{
  "crop_scale_min": 1,
  "hidden_act": "relu",
  "bias": "all",
  "pooling": "mean",
  "max_steps": 39800
}
Rows from block 5 of a small multi-label image tagger, named by matrix and row number. Rows with one number within an expert belong to one neuron, the router's apart. Each number is 500 + 50 x the weight over its row's rms, rounded and kept within 0 to 999. All counts start at 0. Numbers have three digits each.
After each expert's rows are labels from the 100 images, of 14976, where the router gives the expert most weight on average: "responds to" is what is common among them. Only what is clearly more common there than usual is listed. The data: histories of elementary cellular automata, time running down. In brackets: how many of the 100, against the usual share in percent.
# router: router (model.blocks.5.mlp.router.weight, 16x192, trained with AdamW), inputs 64-127
# up: expert up (model.blocks.5.mlp.up, 16x192x192), inputs 64-127
# down: expert down (model.blocks.5.mlp.down, 16x192x192, transposed), outputs 64-127

# expert 11
router.11:471429458534477485576519447442432391465503430530518462520465489473457573477508526580523490498576498509507428510405561513526578533490521450517547469563476460508491494409536504445497563573513521
up.0:447506481571533529489482368466582541514439595424582526567604462462627525490544510543516447505470541469516626484516564398463470488514431472427549522403461484490550424532513481476537500435445476
down.0:504529452495478487496488518491474528449430473400493659602630569495613471515563498548463518537500544537517504508473502398483538511543543467494527461473502445486512425444560419550422505486519525
up.1:489433471549480483541459550507541490518481505488490505489527374519517460492476491535499519352519505357537453425564480576489480510478484542478456541569490498427495536538452648532515494549569510
down.1:512511461462595519505481530498485526452472501501545508525467544505492445442494436456517464460424431460527450518615480571416517500504468431558426507502519525480463512470547576583456546463640527
up.2:497413485576475539473455537466511470436498579487500436524578507503534481479407526622514470413463513499429577448451560531448438514415468514499523525504486499471454496493535484536553490517469493
down.2:485505525480513536492593404485458578510540571501544558498545542556497516565551564552613546444490578455579336521405492481538435480505399502493491480568483492500494503488479574474452533560559558
up.3:464440515426479503549514569519572445426491437483525516378507460478482625464470500421598571407416464517506438543533633535554468391488568485461481540491505445552508502513470519565502530499553481
down.3:512571492465487478533405464520476540577534429501414533498567555473470451439582498566489358535515395445538516429400439417509529463487487514439570428613472493506512534457532453520463419521508555
up.4:478450436526549472524494481561466488405567561527528452502486509465559458430598539543398490454564511450495484510543505352501595554572325444584526494479486553410544478443451523476526530455546488
down.4:568487556546483541461545472520402434496512478466464579510509494467521474459465567661459507577447542518499519468518454649542412503538454497446502636499525465455518473520462515530589459527434492
responds to: 100 turns on (81 vs 50.2)

# expert 14
router.14:554591423418547488427453467567530504426489560414435465472429582532432504562461463494528443595488482480452481489521455519493490505518511464442515545551443503468502513476506547415454511587500474
up.0:491503417468564541492535440472494570477591517559517425450546481433487501436442531479515420542559403505516514497521468426470465477485522453558498445582486491418460487465519428487571424509533543
down.0:566523495411405470542486412483529500395468509432477564483514506622545513521590502415543504524392484511483518459563446521415539528470425453503571483540532440624477572504548511476518490619495481
up.1:516512420520532491493532573533482546567476485528507472534422469545482498478492452529509500575418552551654490486397500449495604523549525469537494461567566445462507495479574399455432468487454464
down.1:502462511493534496462533562456460505545555490469548554496502602451627503551533506514507480509438504502517648453532455511415416409514531434524484533517486461570516551534389561550529449489526594
up.2:585466436564428516519531495490506446580444480510485570442527530515534554476496540523481575474528401549494521504560531513455490465481587435486422479451486474539458527501474447490596584458553456
down.2:473497579546504483548492552500486484466443444523544426528466458560519341529466519451408511433388585526550459489559580570495570438461383554536539485485528550507560403496518554565491493488442474
up.3:485464445505454562486526596505443600474558526465529433546570558471453534534526582440495417547535568434520526437487417547468552565555505504455464518567500418529512529503462524538535638542492468
down.3:437521400355469471524483473473543532450517434593448454471506484438510493528506473520568404590441507508532508540471468455512474380469531396544486608483475497408544487518512460521473498526561528
up.4:443373502526474563537461457507479460554546528347513502484642607493581518423492494553520471496627515529529473419512502510481517592459452387495533493511516519442471467540559526521481458548451583
down.4:519524523485526487485560494529514515467469566490612492444451427511508584609417537484391556517436505478497497460516433519471505404572568443511434490530531502533581438527516487483503431541537488
responds to: 111 turns on (100 vs 50); 011 turns on (100 vs 51.1); large cells (93 vs 39.9); 101 turns on (89 vs 49.4)

# expert 10
router.10:457524517538446436511560510466506476490482499474461546534461459603560488547456436441500564416482494485517602497568545541453423492462484465493499584402423459513483497608554499523506503496456461
up.0:505452614456500487492483494573527442481507554518555465510480474509459431561508477601614552553477492609518489510467518538436553458518513528389510580503561447398464527605516611394511526468465482
down.0:505590484503490368555560498463473520459544557561477544459520531460502479480434470474494567474501601524655609474446467529459546508463572505521518496503422521508534535506514502440487573458581490
up.1:490461584448505571516577395571575408477527489636515473586469487448569478522469508434446523536530465506531502533536400461533477387475496449514578433521585488487506603505475478562634467512474399
down.1:471482414491526541544445555478501542475562456499517545490510422585523566395489527519443513427420538464540591538472514574456484624488478459531494569448549508457515464447565497498435537496566592
up.2:450568471498459493638459607443489488478466526523459486414528497477508602532497551544460498534461581447443524450459601419459537481518512613428424458579533530523511522514536521550502497532504505
down.2:607505538548443426552533436451438501521442425468541547447449504487493476486534398518636443584520452545491573487505533476486470468501462433406530605470539447527502521439444505581546508455437479
up.3:352480612466535575453455564424569580538510585490583562523485534538533423471468570524535434525486534474461528539425484475504527551560570440498517420483472496523479517518460527506461479521513528
down.3:561536491579549466535498495514532472493506393460484489396466522442565605519548481612537481504433402482452433515600502412456485485500490475508492473469554486565623473519449440493496505501557482
up.4:500438464413415547539485513503555546455443512454556498467502564559528432564565506525564457387475442443453399507379522481468439464523570469533486542468450526502486635591502522588446518504537596
down.4:571475496462588492537476471398537462476529438555502529563436542445475515496509465591558523576487511590527497520614495505480519530500539622496493545562519475496517498472501545494522504513520472
responds to: large cells (76 vs 39.9); 101 turns on (76 vs 49.4)

# expert 9
router.9:484593546506537475544405561567534513496475512525465514485565414500456526599492412473466502511531476491506443451513475479479568446536390569589568434424546537518492488372580460484454450477530534
up.0:390538423479573443492456399465459480507525469471539456580514507481539503519415474512504488520511457515503545464517349525491439531539502498365525544467579529494567528551593470483448476509433470
down.0:539452575485508500528541426462546466464471529486554384579506548593532566487477490471523369398524515473589454412509570416387494463557462451568508481477461499485510482513545546466494527520558503
up.1:471474505550500610399494526625482543555504522537426521473528492496448523527579573528489566522506575484459518529579463488483482529516425440468493546561476393482537530546431614400517503505574538
down.1:449524505480567560486405490477448559467527478521478568485478534517583551541441520483538512449561478430486562520490426518549525593530507438512458406513501458516465506532508529518522552501500491
up.2:589553478573443419468531529510546524472387453448403548489544542562586549514570561534499428493476463467499510434461529483510461489540484439481487479567530576612485523433465539453504573523510558
down.2:410494464510480500477483558555430470463569463436597570530650511407493496573543537498554438532444453492502452447570559513485512487484510548538462518460408478449559490457558555499501415531491565
up.3:468568514490468565498443472505579462452525476536473554533463573474443514528509513506543537623535562593476566475571496504597467505462476391434539543588435542548448535464502486524442399556496459
down.3:593514488517553404509538517498534435438525451420467549493422489506549549552444507517461516459510456542508460442516490556485521526569587554488580394458521510527601537513520465518508499513504470
up.4:433527479496451548505443472441592491486545517466389423524508469368483554538545480540653408632437501397482426474474604534439475460461495487517545510459525486452480535519607414528546497484523519
down.4:521567556527551491454507627542464565536518509456536497377479480624472492424425471570486614454480517467508500558445533418517492385486499528497528487542458505550460520421447499464445545437472497
responds to: 111 turns on (100 vs 50); 100 turns on (85 vs 50.2); 000 turns on (81 vs 50.1)

# expert 15
router.15:529427404448509563475472514611486528541556553473497579502520541522478598414597470598500487507473548490531419465527409401553510550505472504525471537494499463473525558508516417455478521509563510
up.0:591478536564517522543460511523527531600583556519564602463480462493443506464483376517485472501390431480543482473498450529464470473468563494471586587561440498457517520469431446471539486456438519
down.0:491527550507384538502483494521516468587586416556549541565426416552490507532359565426497531511559564576431533498468503504533520473508524472430430570445504512460546492458531478511419505489625486
up.1:468435543439545553487561476543549529467462499565481487573568575412522513494512475542501526492527412528546512445474481496545480530464621483437504508443528585567449550536492494467565525510490543
down.1:576469426511415467422484612483510555603523526480548525448533601487590544456522517534479509588519455454532513389446453445479462480513545529631403558536495516591588513377460527400482556422510516
up.2:554477475517510426427543460491525505617534516467467450452565461495530495497489570402493441491490598457476511591493570503450568605445467455503468526449399510500495484485556543437615538558469527
down.2:481550414458549473563507527464463466513442462461475515498522553494474497592532499570487512590518510527441530537493482479542524453589575537588514391496504478534558536478497428513432477581525417
up.3:555535426425549435503431381431502534598449490456521445508479479464437476495492435522410450506573622632459471523499512565517516377577503536526490460527500557514466468529480548468460615483506553
down.3:535567451552552478461472399538489502548507492408510481507483492578573507445540487519483417492553601460459491544498527452486519501479497496361426518508522500502592557516553394483486479489561552
up.4:529592496595489529446448531478535383564470556515577512394506538485568452480513539417447545514459475473522499549491460467460531502511458529544484427525530538465454549501559513463497442491518514
down.4:500381495510588535481610525414469530483487457460480453523434473507447510574505521515544533465485408484547461456470509423558469501513464537483525526391397416507516462515460505410553470514536381
responds to: 111 turns on (100 vs 50); 110 turns on (100 vs 50.3); 011 turns on (100 vs 51.1); 101 turns on (90 vs 49.4)

# expert 0
router.0:430390614500473483453516524437558563580562508552514450507568554379447402467505600484468552499440490556435526531501489532477566414492473525482502465435462529462546510555451454609411474442444475
up.0:442548496502522509459536532414468443495546467534480502487473443439514545534492455562500534557376473504440429547527514400581500533445497512495533469479541532407595594565578506475466475459568445
down.0:550487561481528533510451436513472470461461514509424522545542585504438497469549493516541489440534558474480475486465540507491485483612505561475387555503538538540486418431526527585541550487533508
up.1:508467507534557468417444541535490517564501486547509541467507476478455454489592535501437544426501582495564450468587507468439508527436463508519409632460461512526528481410565559465409567501520501
down.1:528516515570482440495474492607459477516445496462597520457533507511538400516579425430526486502525451497455462575560510540572546449431376499514514493525473547558491509577424482531575536526615498
up.2:501509518447385505476498488420458626540435461539474425519507440433517414520513540430483549534557536397495418479489400387470523467451520526380519485450462479406484537569541458504506438429431489
down.2:519442526522458538438501519581445428578550561569462611478450529443567456458480462592481446407475518506516525577513682556555540442550528562550407545537501452535494455384512569582438607477548486
up.3:523526501499455547595492513584483530495525555487531488547451456428506586476523474502493477576445550534591559553334492508489543424446463436445663477533496483481494509520440485472455497527516525
down.3:432484510456470462517542502513523464513634530484424505447477565567509438549447511498577498475476543542548518519487509459522502494456497473520362473568508477582452503545547520416576526449473561
up.4:450496544435444443575461523468498465471499535479573439498445435464506526504512585463471453417555534472559601525504522427385518539521452536459457516457433490523447523631466509510542595574559570
down.4:446508556506500461568496448520541532467474449508526536476491565515548485464498569511483567533422529530361454484519483445541489487510521522510526434489594551449527496398471583519510458519477500
responds to: large cells (100 vs 39.9); 010 turns on (96 vs 50.4)

# expert 1
router.1:426542518590475484487490494439496508475431549443566527506515543453583409550486485393531495515430453573461614521420517575409481479553537471459443448416517477474569569511507520498519434487522489
up.0:543626540485589484414568491583460477491480489562570477525511458521448423523613447484407576523499541576551548442502516511423453495560564540523532504390521477492529515511393436505508605582558442
down.0:515462495523498468470499479401577497448558480518518402458493490450501456503457547489556459525525493442570571477467561440487499474472450451497486472528525502412513593476549548486523458468472479
up.1:530489536548552467479588499480536550473454432476537494409605501489539445483503511573434434416531502432489507454546519522618513429514474498511489538599566489526523529545451438503572510550494440
down.1:490638475508457464575464564416405434557556563467493495504470470455485462562512412418441551406540552504410446550517423480477555499496510530542466446491501483550475577479487420520545463512535545
up.2:563516504551486437428489472461522470527453584443497491429531498486477438526502547498474503388488451514494477561483554455442486494591465476472515466524410594588564509576503523492471494489493522
down.2:463516431549520504426629496434527571515526457507510588501436472355617580553528555534501493565472477508495516561546500489451408495455468406506516493585466609489441477492464433489547529511556490
up.3:569389465459504435483504485486425520588416481485515521514533467406461510580644590468518494483568496525479508513404585480391518592495447539371504509404512536576480538511451356528521560538519517
down.3:437467600466457536449512412555479517473529433585466523545595441487498487440505484476520561459547488485523528433574512518585486487452550493527404461578488474576509524520438493403556509544611442
up.4:496585567531618568415426459491519556393503467641454494479455538501438444561526561463587558516593524582509497540443579492503439491533483551447583523440560476493461510372497534487448413456444545
down.4:500516470500548482554516481493559435506456501511557384482544491567508537465600605482462589559425477503436570534500591494458541441492458435525546487508456478490582544493479409569553521581406488
responds to: 010 turns on (100 vs 50.4)

# expert 3
router.3:536485491511502571498521382539445493492570522566498532513466463492511534463560528481448607462539563571501532528493476430557511577486453525515499559604546484510506607536487532422572579552551428
up.0:460436428467493585468464508470551540547391547578363501472482521467478533441453488485488466582497412513492586476415507505536521615453499574535495434539488535541596580502522522505466526545490525
down.0:519577458476478441469534443414527467579535516442522447548426517547546592549544511478568544525451586495557588546583491477458392454476477475537461575625528517453487521563444527451532535417580514
up.1:530497632486419504477495549573437486521557509525487490450504420472459444410528469450518521467504455513478485452467573498485524552514483462529482492529551488513548573389454534562547479514481434
down.1:491502597544417448503513573604442543562486512526508497499503509490497497475483560534509484451451369454462402600602422515501445545505485484473448521506476533490490533416484454546519506427386540
up.2:415559467474546445468505478544524446496419565477434576532517459529497440464509500447438419388528499523475545580542517396505441468530565537554433526471534516532415457587540476487553492603484529
down.2:519515467494446416483583514460488558480497506458513488430501569548503549455485578489417487518443381515513533519471461485545605531473559439548465441501448526544520472467488622532558649363463523
up.3:504473500596457533529553415477437534459508558482382613577474465494452478575502511551550487519588517523492446549434530527447459565532495468512443469463548444436536528407531433481560412442540475
down.3:504516562474564490399514434523419431462541520557491499468527524405486475535349512508523613498605511537499407480510526505482562545483507452531482563513542534420475467513476491521525515558474518
up.4:435442485428471524472543430588443431546495465487524582544566463410509471515607534490530469514493556565509455509572500518494511493464516472482458516502484458469479469484574538524562520406468659
down.4:427407458510486571541451492479482495496532418561459501492530454498565520514515409565513456502512514539544498455436477520470493489469481609504430517546521488502507483464509394469544473450534544
responds to: 100 turns on (90 vs 50.2); 101 turns on (84 vs 49.4); 001 turns on (82 vs 49.9)

# expert 6
router.6:495515510477507502568417513495539506468433478475552473528467472526444449529415575475448546455465572574481559528473543525545472510489385596457526445563539549527485464421447561520462416549493520
up.0:467447451544518592564460424483489533510446410495489486441436486458508435476467519515578561476494530477514466451458498410494519487462570498471484448480435551476489544462524471500538442601535570
down.0:525439546404481482540552503454485494518483511380522496472597466513483524542506497553450497414479501490597497473448458581411546475536455536450510627512471536492514524444554451497477459614568528
up.1:511505509414504522477455481575539557444500549513497670487496594572511454447513523450501447498500543481554375539522506523494414580547448572484468452417582528515444505491549487466490510530423501
down.1:528524582562484437480512463455535496444513442447498482518434440434536513594523467497537461455457510365488531480493452541572466514670527555496454524552455543532546568518460460486505477475559429
up.2:528469411468521404501545573533452486440525498533457475444409465494494497468423530528484589466474495595458464411579505427466462448459459412557507534590467559581527506440506530514506440453445503
down.2:472504570537527566491585573550453620488433416471530492521504585438503477595463479498493492531473398444456519537496442506545508480572486547506522532418573581477518414567565539497549465447517533
up.3:562379522471558469532507488518682486420527487478417469516566422431562602591507546541448488442502514482552461436571455543489566477592517566470491465468471521500425498579487464541553464546505496
down.3:484501481575456575511561428481474508441477500543408505486435517555435498505548469460475452552559498525560477472486452522527483436454504469480545587599513467468618518419521533456552441549527508
up.4:452447459509506516475427465476500503506583555565491436586588569468524465602518558492451575533586472532554454485494548510593562460476414551565497504589512465465526461512512550420476451531494513
down.4:528493467554567457449524631522402497387422489577495472532446479578478411452466462504572418412463492531481398513482589490587457538453484443413520443507527554562606474504549453586563526508542484
responds to: 000 turns on (96 vs 50.1); 001 turns on (85 vs 49.9); rule: rule 131 (31 vs 0.4); rule: rule 35 (29 vs 0.4)

# expert 2
router.2:499481533487441476401563529537457552523553513592499476437513595527508485413545529461522465503454421488550452555549454478521487578537504528468467595443486463476475406525515563483612542512429543
up.0:452510470552513419547492568484502466416542496552606592525479477520592530511540508428507459427507458508547465524418566507488556500469502516612437502452555554514415481399515542550517417511456475
down.0:517479503472524577482427449567582467492436519436462527455583459480397417470541469524491564519463491442585481507545627460459471531466535477415471526510495399539491580496501431503542531565461495
up.1:528607458431520393461448550470534559468527429518501450467490522544603453457451530513497523450348458458565453524503549556573486462450559583454461589485396488577530414510396528495562491430511440
down.1:503505445590503551629498438465527521495432521525440494494548485358433533496555547525585571470588476515532551507460543511472537574474497483510451499539438470580479526440544481446466520545438573
up.2:465420444572477542524489421475500492533415459522410479540476559397533555416448528473466509518472512462485557566400512597535489482507497436532536494529512525468449588465510393535534463463445448
down.2:516567497517524532436573554421496518492452530530560484557503541482530488548542500505533478525546510481422450572555532517475539502534562542502513438514535470492543458510529606516567501619419452
up.3:566413481529539466491616531548459501571528530538404453411453539519561503474536437473514552555436473479492500450433548476564455525517513582488436543478463390503346497512491509514455505488593382
down.3:477450517481482521554539437529420525498590460524508490526476534470539479540457565524565450564498583506556479475569463425472518461440562471544454549579494538498438445557499554481513510466517522
up.4:471534419451458493503454523477626458420606461537514482513509431481558475546518513496538550457400466423410507504493561555518523482472543430538522466575460463527512477512493419551537478450505469
down.4:534455547610522549422554530510530514478495549516463443482508450489419515423517497461445423451510616494562387560451387444489450482510422608499465533528516516490506523515521503513474565459457445
responds to: 010 turns on (98 vs 50.4); 101 turns on (79 vs 49.4); 110 turns on (78 vs 50.3)

# expert 5
router.5:459556419451468551534536502493505497496584514569419447582424549504518515389445466602521548503561557460520476521573472435555469521511591524567393508586443515381502566587431526605503553519499468
up.0:405566421511581444487449488541425499559496528635417550498528520505525528484527494474539559477462573484463483444447540494491476555533535507534546597494498398461470535515543467510474552434531491
down.0:477418511571532446533541518572483459435467431470560554600482453504584594576524414435549436564411441518520485406519472516574480542488496406437430468488511628613507445500465543587398495503511553
up.1:454535477501524562559504443420526493573478534489450550511463472530499582475572472556490459484538475480503498510372563462583562567482449478425402479504544496463456494512501515470535576388457523
down.1:597511614563514454516567606478464488542507478451466469461526508539505504443475495541572460494572556420458495516538555530517496466453506548566487505499591389545501541555445557450471523587452611
up.2:489493510444456571483577428468519543488545669479390484384482525537417583520554493528532491539519522425549461508571481583492533500516503495577543511504489539578555452512518541412472451456485511
down.2:505464447579465413462496566595425497389438452504518454611482519490556467511516502487464521476475494523451571462486479571475464528508418577469432473478508502524549625506481540534569468497451505
up.3:482545549451495469499456575491509434625435491537487592575536407525498589535447412533510488512537436542512486473465538516508499573471415457512517447329517500598422497468566548548434564492546524
down.3:534509447575494528537466481449547548551524425577479507513519542426497546543416458491492571560573509443463394581486480537443578428507496618430400582624508458447534593552408467533535486460416501
up.4:490540539487525440484471472541470580531483490543515459468509560535494504462489430448518414471587560545567513422472464516575484447520482564441465409427429486523487495531400485523454455444551447
down.4:507487432533464445462426596497567485533531494506421560542551624501519408494494470475390621493491472438447562500517498492482546422546567599486589443533511490497517577402449489522530442538524592
responds to: 000 turns on (98 vs 50.1)

# expert 13
router.13:536462539526556406493479509434605513446509398442577507498441466486558489520522579452493504455514448452494546506433553532500507416516532453392483484506491551549472500563471463475484498372434529
up.0:464485589479563461440515561447452514465539475507512425458530451544525474525560435515479477485569523526507541498519513484498405469410467423371502490533535503434579527469366504521485485534509416
down.0:543463519464537569513600399467513504486451593478528519532458467464477522522449540469577498492472645499512508473491475408449561468477426560495481477524522520542457481620562478516516496485582547
up.1:621495509519606463386429494533433537455570584414440507484498492512453512480456558447454492509461474568503534427518423499489572474408553647475389513502529518511517575518588527476477491458470454
down.1:527475505550559525529443369494566468531503546452478478479577478542510511451548474444596529517600574463496542414434537449492556472502349489455461486450392546454502525535421472439512487479507485
up.2:573477520530465517569481494438581532584456487504495496529476423492483487532548488475417587576455509464470476467450570538488439553563508476464384427578409563518452521522581505510504501442479545
down.2:556418462441562524471562484556528456392502455511590492480376564596607480510473499540538463537539448522427531547464549472416529364488507563488546601417500480514523409534544472458520486598482505
up.3:506407493447581581539427503441563550452428592474548589552510411489412561567494479467605459450500564434419500456607523502467460528495426474581534424488409510522454514537500539388554427507570495
down.3:463448354483569542491485482387538523460502569456538442567493522454504535448504483492545487478505522570483493522466520611519448478494536498500519516525445444521499450532511474420548471474544408
up.4:394581600556524501476520542474558467501517425509449493517422506565449427516560550464491485565542525560489471570401489535446536456513491543610426513468614524462522482600532459410480475553495497
down.4:491478544487470481491507559481440405490591503481478424525530506505498548425652551490575471499466491369504428484546514424589560492518511442572538517522435619514566554500471511528518457411590454
responds to: 100 turns on (100 vs 50.2); rule: rule 152 (26 vs 0.4)

# expert 4
router.4:582422409479510491495439515469499435411564556404514569495601490576512426541580545513532476512491486424501515457462546489542467479547448411510570450494491529544443431484530558445530433467593558
up.0:571438516541558504539468531553446398430561582465583500508532420454382493585470491554508498461457457506565476602420461545581461538467519508551521504549481512402493472409497496548509565509458597
down.0:580569503558499466418522520475450469437497523494398435532451506414488578579476456497562424481475556451421471501409445460445495441551504555500404455528568518413425496546576467589484460561546521
up.1:517479496475447432598387522553507478471557486436512536556473459500537473533450551457533420506519483505388476567503507539508473387543450516524532365486542549593425456483500517554507416411536510
down.1:579525507535484518420559505536566515464527473533463384513438501494583551517584449617420573567465429499500481541503496502537428507508482522503572528532536547462576467437515515459530440600525537
up.2:559528547441418486486422437534457571505477526506523443544553435466540483436442506420495524500384505473487500561491539509510583544516539551508456499556508501544521557506499533547471494554550494
down.2:457486571450469545530507583452548495514560552505505501519461584553503533483520536439468469458486526588427480466478479533495516492537538459557499498408510387470516518484462483519511494510446346
up.3:508583591497399506493506544606565384477557519464471509499450493427412468490392504467459490515470526534455482517494484617456568512469452478471483550446417552511507582463487465432566571547582519
down.3:443479500431541445490485482580567534481498546549524508557463494538453518453489506549484494434428594436532409456561531459516440548531517563611550350583499430564459479550416569500507541483388554
up.4:476445476538588377533446533508516468491469560502450516474502578445602507505471458499597506511481519480519457520411558544508422514497556465470497542480448538511525457601552523457511469481535540
down.4:517494492497471484545419523485428500605515533443526515449576541464455500534617450598503497508547540436534527477565467551495447542482499488557571552548411463489459457437460594454529548478380507
responds to: 111 turns on (94 vs 50); 110 turns on (93 vs 50.3); 010 turns on (83 vs 50.4); 101 turns on (79 vs 49.4)

# expert 7
router.7:475516527506586577548458614567498453464404471563471431496598501496515513543388416466494455589479450470550429465525434500487466465470582503501566505360513496493436482478525539618484445531475468
up.0:548552583536480492557551534487513568526510531588442621479440511442514519509545527419530528495447474429464486489497461472556546414504456436584531471518490562605451501485521482570438363424563543
down.0:521533452479536418441535518577418463472492504486559481522490438533460385492508534523481536556548524557596451495528595443531474579460508526501592537454605511485492468507562476590546501527539480
up.1:509592629573489548538522473405624591485504469547491521485504522526602478501514416503467547511587449584406460590455474405489489584522514478527535513456429504542496515487498390412439510534433526
down.1:470505471488533492509437485545539499573505458504507538465498437497415575441504570516596509466517479489542589557554546451453557454480476540561531512495615490423467502504451498408479470419454437
up.2:490489516431572523460483476445477426552507583405490598461527520469565452476465466425528476599463521517430489579505445586405479551576495524488499493464500533453504521493514478545485512478495605
down.2:522446518440561553522506507411530423529588479599457464469483436422532536454433464580435429513452520459544529460522550446541530454525514460454457564530429502411528437479466470538555438537510472
up.3:504444505460557442422426587470616529433504510499529460529583538542539417638487516456583541550499456513458408432422495397509466506497451536524544432469570587460474498540628578570488469447489528
down.3:502445522512475457532591502462475561495478465529515478481525587484479465521515549514400530507493479353419562508470500450495409489578497487538411540491439466428545464448465546493505538482671449
up.4:432488477566462457550458524552489474538416466490598542499534462550394547428448547506578483523530581457553488514482431503519580615458464562506495496395457562494541561590505520600469492551493440
down.4:412504420527569565436541554471524484486515551468417411490517505573560516514584480465530529466464431559466500540563597482470465467481454505512485495527505394569432517463458526473534481525464413
responds to: 111 turns on (100 vs 50); 000 turns on (99 vs 50.1); rule: rule 165 (33 vs 0.3)

# expert 12
router.12:457515523448492462572529412457411438615424505543535587486566502578475559478506502475460519381549566517507502386537482503507481442498546485527533496599564552532508461511459447484432429432520481
up.0:569529410448583496428549410545500499495497531458519491539532453482483559471495470500515412581627473506592441423490522375558468471430536553462496472552475542585507553430494416458537534524531477
down.0:520472534560521593516540567599609543453477523525485378491445389481542509460495579497438469513515484453423448495531542483535524537450518503482476591559455479508462610538532525462535489539535523
up.1:524409549473519534527429490499559596499546497322474559517493519441512542485526493493480491495483586511509469431503550551424430548426432600463545552447561527536517515509449502539477484477462471
down.1:534462521440482530477530480380498606610488501513426557516566504524397541532476489455505476445547555487497441509494438420457542529557561492415472518599436531522539426498527510457492453520529471
up.2:540503500438510566469529429546551423518602515514543478475507513478527533455496484481439561545451540582444434522501524548442506426488500591540532391500542544448549516463495521534402563499527421
down.2:482571515484526533450468414430451557574502524457491538354545506553480415465573505565531480494462551461577502392499414450530502480464522467480474518564519497409510452584467523434489437519496516
up.3:523491484499493480502446438549403531417564490523406482583417470466530474488472546604551404463499521531530519501528499553409511530518439490453560575500479485450521578544597515544474489588530559
down.3:409424522514486497484544502435524454466421524586483483501594474408508485552475485513483503423505364511556605509430535448492604493527465539533478544490491561495440501561480555525529465457411419
up.4:536553501456496484426539539566541501499438523440486531490495473451470560548568488577487443495530630466510472486532498490438517518459517466573507454416517472388505550449489541459464563362472505
down.4:534469459569469491547498579517477461621502507517437483475488525452522513489426530495527536550492562423549551439535479484525521588518551498475499426466491524536499444534561480552477557495417473
responds to: 100 turns on (98 vs 50.2); 001 turns on (97 vs 49.9); 000 turns on (88 vs 50.1)

# expert 8
router.8:595540554508439546501561452441601553558500478450465426466412453412518535507458438523548479504488481448525485590512531584493506554427518501465420454444510419532507487505491443491506599534419495
up.0:553439503456518461423551500527543561548556581533492532639571465564541482420478637479462437441546485532560426469535533485511463466474463531447535533498480444436452537459465519511521461477469517
down.0:454483446517437538549397428546508464485455533616563522510390371436456547471563474562414493528545531448539461472470512465393559546494469547487433529472550467565474584496527498465547504529595460
up.1:489449593421429527510404547468529482555547561578427567427462574543495429543439511456511384423425506511425435567570465459524503518523495496574555520482522457545475517492562491457501489508565490
down.1:503580565551494526593490460599460560520507577602429505500517631517482435502594521503514419464566393463586567533587473519514409424527515532553482525474421426592515446514450488464507541488518442
up.2:428482535530448615579609406453557509491560523475423548501553509390577469483443570408442457511447562534515469520583521494422500482442585490497445510407545412522473573560585435464533526502522454
down.2:578608533485536477546521513457624625430561449471457458552501448516481439582553529544528522470485571506577559543455533451540472475528397422460454510465516493439499484526551518410550567464472523
up.3:497513437444530573571443462565475461578498537472458535411463436555393530487476485551473471466450486554514473580461576531462567516501467499490572534480495423402476568561530539457583534516362523
down.3:435444510536559428440489482475450513465585445592575536566614530461520466480513561499532560461511520549475511494584434532599383518554481418529506521407612561547470565518458541479537423471460542
up.4:507493602596447573497536514481475430408437501463461433482493409535582428505451594442478478534567504512492527553580446572464508461519460449557496558565466447538430458459549445639516478516424526
down.4:420520580472416479464480507631465461539700480502474464479466541484450430432463485489491532472528528485414393538434443571503442411371477543526460452481565473519520538465459477495529516489493458
responds to: 001 turns on (100 vs 49.9)